config.toml
crop_scale_min = 0.8
encoder_head_dim = 64
encoder_positions = "sincos"
norm_pix_loss = true
optimizer = "adamw"
beta1 = 0.9
grad_clip = 1.0
epochs = 65.7
Rows from block 7 of the encoder of a small masked image model, named by matrix and row number. Rows with one number belong to one neuron. Each number is 500 + 40 x the weight over its row's rms, rounded and kept within 0 to 999. All counts start at 0. Numbers have three digits each.
After each neuron's rows are labels from the 100 images, of 14976, where the neuron reaches its highest value: "patch colour" is the nearest of a few named colours to the mean colour under the peak. Only what is clearly more common there than usual is listed. The data: rendered dice on a table. In brackets: how many of the 100.
# fc1: MLP up (encoder.blocks.7.mlp.fc1.weight, 768x256), inputs 174-202
# fc2: MLP down (encoder.blocks.7.mlp.fc2.weight, 256x768, transposed), outputs 174-202

fc1.130:479480475463503496513518541479440538440572502513450495527524510514494474482508515521476
fc2.130:508516477459492476523487460475517567536538534509541445501484476530499518525496499528483
patch colour: pink (29)

fc1.166:524502505527521537483509503479504504503575492462539462523406489532470508522508481523454
fc2.166:511459483507502564520480514458481438536418486500542513505586499496511513481490436555531
patch colour: grey (39); pink (26)

fc1.544:548509515482522494496500529527534527505512498520508528491433530526451527471454436471548
fc2.544:508536544521500494530474523469563471510433531487420503539518494473560534536534530501537
patch colour: brown (58)

fc1.45:564534474517494539480446520462494479435539583582489469487519496475563542514571515501465
fc2.45:510511452439547473436536502505507491498410528437439543531495507522551559504545430495447
patch colour: cyan (63)

fc1.606:479513500489538484512517493460493533476465509493528460511565504510535529524541500486496
fc2.606:534482470532488446491497471544492416511368483501471502489497513542501485502509551499457
patch colour: black (44)

fc1.476:594602464490493448451485535491537431541494599584488467436518534478507489464488493507459
fc2.476:523500488470511478422560517509474461506397516444499545517503470497473516426446483452455
patch colour: blue (49); cyan (34)

fc1.486:482458468548477529530453541438501499469525414487483595481493514496500459541479508489470
fc2.486:481490461490478512495474485437487559526579523505507470496489494534489508524493454581502
patch colour: grey (38); pink (29)

fc1.109:466507525511527543479511478511519516533509466513557487478496471478502472523497562477489
fc2.109:512488514510503512530532517521504575499585530490476525498492471518491502473502497563532
patch colour: black (33)

fc1.248:494483547514548482577470483569522485518511481637494472490428580503462518486476509514539
fc2.248:475506515492532474433536515535494470405460495475433508501499482513473516511493555554498
patch colour: green (48); cyan (47)

fc1.459:544561500496468470544454540480534415529465483428506427449481460476502478484523476492499
fc2.459:492470512485478466506509474503478426508376468570462489489470506487462475473490463440546
patch colour: red (60); purple (31)

fc1.329:472510482488532487472486498427525467470437534535493508544462587494479536540504464541525
fc2.329:491487495513511497529521491527477475472342501497500496503525473510500507501505508480503
patch colour: pink (33)

fc1.270:590491491581500515555465469472523562480506535493525536509498534427467488454457531470535
fc2.270:513526559494500492548508538548516507492420508498485472514473547592521534545508463497452
patch colour: brown (61)

fc1.722:540528549488462426516525529537561513566538492477525534490568533528441465460426471538453
fc2.722:535509448486527498469432500466497440454424526501476481517540550569489535464466461484481
patch colour: brown (63)

fc1.627:539555503569413502464508498477527464495494448497522426432517496553458426501454491489490
fc2.627:531522483570490502490460484518545462481399519528493473539515536503493506490502543526478
patch colour: blue (31); purple (25)

fc1.194:473507521510515508476496473515535511549503480509561492490478469485507480524505550491501
fc2.194:513495499506499523537547517518499565485566522492471530495503470504487507473489504557507
patch colour: black (32)

fc1.259:508475441455458529497502533534472547562451513482455511589544525544507503505504524580510
fc2.259:492489487504487482518484463483484506509377514499495446501532485511508515521497515478496
patch colour: pink (26)

fc1.591:585546520530486474535451530498552438494493483416495465519493495525489468501510510532474
fc2.591:588493519499512511579456544518539473504432495632494512493491537528478510459490471483528
patch colour: red (38)

fc1.503:466518449548525483457471484454464504477443463542529516540464514465397468481439435540574
fc2.503:497446432516475416476512539463502417510391468496473512467505496522497452473479523467449
patch colour: red (37)

fc1.531:457515504500537525483506462521535501553495505494556455499485476492509490518510554483503
fc2.531:516494520527508496521534511515489505476452514491478510511502464512487502478489499525515
patch colour: black (33)

fc1.426:567594498464468450452478561507577451524526596584502485497514529507486441451467504532477
fc2.426:523466492473506505466496477465452456517384510446507565486495451481453480423438485473506
patch colour: cyan (33)

fc1.177:615562479498543390449512551479566448552523589516505515473512571509458457447439503522444
fc2.177:507474569477506495471513502475475449509374498483494549500483445512485508454433486489464
patch colour: blue (33)

fc1.394:456490460575504494511447551450454521433603459492453560528441492518506503525495516503459
fc2.394:505493498488489510486471442497526590524577534500487499514477523533507527510503496583497
patch colour: grey (36)

fc1.290:579595470483477467453495545521555423562500596581493445435520507499495479467479494523474
fc2.290:514484464485490473435543506507462446501367496469497537506490471500472503434449491449469
patch colour: blue (57)

fc1.701:591576495515463484559395553478513483503503478457486459586479458504482453508506516505510
fc2.701:560464520491485497603448505541503488507440465575518511447486534536448471501478474513561
patch colour: orange (43)

fc1.565:432478501543548422477505502561466494474506524504597495507482537469487450516488527454498
fc2.565:497488503498510505504511488500481454484330505500497494507498482511504509496503494477498
patch colour: brown (85)

fc1.650:466506540510504514472527475520520513545480466523583493471486483485498486540499532491473
fc2.650:514502505504507514529531518514504574496600525495474531501508463512494512470492505557522
patch colour: black (33)

fc1.656:556506467552500548468470575478542497508460537490519509501443410490492492451498557528484
fc2.656:497484507481509494503517503515475455504330492499488494503518500522488508493496483478496
patch colour: grey (36)

fc1.75:467497525517512538480527478521518516551512468505569483485478464477498468528506547491497
fc2.75:510493498511499516528538510529501580495579535486471533506511470515494513476495505554514
patch colour: black (31)

fc1.285:529520497527582523584479565433506558485462545504476471463535486440537559477495498526536
fc2.285:448459502489508506461542450528464450449372438490469513473502507554477476510489504453508
patch colour: black (35)

fc1.279:503488537465464520529469461477516502442404549473538523494581565500488481457508566509471
fc2.279:483534526507491441472522414508545506526462530502516495504502533557475495515503538454439
patch colour: red (27)

fc1.573:515510482480453571530472603454501517502537502504469589520436492496488502500485486539532
fc2.573:492507481502503543505489507483515557534622512505533475499525510498497504495491483524500
patch colour: grey (45)

fc1.34:582598481507485451448459526463504480514526600608477425488540511479533506513518489503456
fc2.34:532492471451498465418554526548461480528397502433492538510484460511509516498503455475437
patch colour: cyan (54); blue (25)

fc1.59:547536516498454422577425554453556456566478514448517437567475490527524475555571513532495
fc2.59:519496551500505497611440481512531481473452487567453506484499561518496517551560519518560
patch colour: red (31); orange (29)

fc1.657:514582494516506493535474523453541409518455560439507381410501467468519523481534490474515
fc2.657:458494499468479459483528496541531408488415478594462481535456531507472508465509481444528
patch colour: purple (73)

fc1.89:482480507451542487477508499497492479554502482529595428444443575496474521518495445502510
fc2.89:507454507492508520501503574519503480436484482491510561475512467485514492506497477569487
patch colour: green (27)

fc1.106:472505522475550502496461461519522494550487513478549468503507514491510527508514507481532
fc2.106:530477504532511511510520535521489485469407503489453511496501475518494498483487527540486
patch colour: brown (61); black (33)

fc1.475:598532478493533429478479517471563404557480573507497512423511546484486477444470498526468
fc2.475:537518553481530518486531502483536459500407538493482534542502509504471538397434497474475
patch colour: blue (42)

fc1.493:519523513518581512531519434507487539449507521484575460477560547478475461486492580478503
fc2.493:513492493520519488503521479513496460483349512497492502521515503537501516501506500493485
patch colour: white (33); pink (33)

fc1.165:548583453502453488447448553456520424502502541595504478470514534465570505495523493478460
fc2.165:493512493464516466410562490502460478499398543412442536529517489503516527471492466490455
patch colour: cyan (63); blue (29)

fc1.564:451482518514582484524535464492468498487483535568507450505394504480506572521536511516493
fc2.564:459446461508445416443503502493459409467379429479470488448494445483482454518504569484511
patch colour: black (54)

fc1.132:532487516475605573554522550509465581508465533497514470450458466536547580494511453550494
fc2.132:486480485512491491505529464535481440479369454493498489492507480491469485482481506450508
patch colour: brown (58)

fc1.624:505510478532551415495544584491521504502575450511543530512414480460481492545502451477468
fc2.624:510460570496511505498491575483498491428555463501518570486509492462505497508483494557499
patch colour: white (29); pink (27)

fc1.114:549582470527477483532408542494512450512494488447492438553467428476466464506508513489506
fc2.114:540464519491461498586477515537503460487396456569509507467476527540456466505492486497551
patch colour: red (48); orange (27)

fc1.422:448477490495520539466539520494541491540498493485536471467385469503487489535492475470463
fc2.422:508475496477500520517517544515484495475501506503489551506554463470517516484502452542507
patch colour: brown (68)

fc1.397:541584503496444481550452537487569409547458522419498454400479509481533483508541472513479
fc2.397:499481530480475495500488511530508456470389493588476517516465509507493516475510493465529
patch colour: purple (42); red (32)

fc1.721:494499528447581540525523511522463529494472538519495505493397516528517564498512412479495
fc2.721:502481502585465450499497451532485430520386465493513467488513453474494490497504602505503
patch colour: brown (63)

fc1.204:505535515430524599478519407545525465583473586515494413461543485463533523489466522510563
fc2.204:495485446504499473485505548556504444513420504493512451480519488470490459482474511432481
patch colour: grey (42)

fc1.604:470511499471460393495494493480490499520494517476521431498529515524537548550579502433448
fc2.604:513512466480479470499503462542468435562384503499442497510513515537510500507532497496475
patch colour: blue (28)

fc1.566:484480462513534522503513499447536477481483540504498527539494563518493531532511514544533
fc2.566:496467498502491502517508485506472459493333493501505488489515484509490501494480499474507
patch colour: grey (42)

fc1.647:552604451499453500461461553542569407543496574574480426446485494492521487499519494496472
fc2.647:508478486477474473449534504526462455494372483473521521507482473501491500469489492473492
patch colour: blue (45)

fc1.715:529491526466523404480561589518494518428629466514537501509424531488472527471497565485429
fc2.715:517494603519473487496491507418498450476485458506558548496526508474526508500505520533460
patch colour: green (26)

fc1.76:441482448470513464448567498524421542483506509660511485513568545522522544555510485491476
fc2.76:510481567498499496605452508513553451510398503541460519495482499513485496502495495493537
patch colour: cyan (50)

fc1.140:576572460506503489489467493498517451487473617522496464440532546463548515484546523504481
fc2.140:490503483491525450472533524508493454510350515485472503521501497513510533484510484474462
patch colour: blue (64)

fc1.324:525516443499428501541442511445435498527481434499466557492552525528531518530491540565589
fc2.324:483501457495487483501469491519510540527567519515510456495499494521491495501487512535468
patch colour: pink (35)

fc1.260:517522451521491496463437535538522448487554566478534476510466492529507484487506504447451
fc2.260:484519515503506485503492437530495414560404519481429485512557536508500518495513487504480
patch colour: grey (48)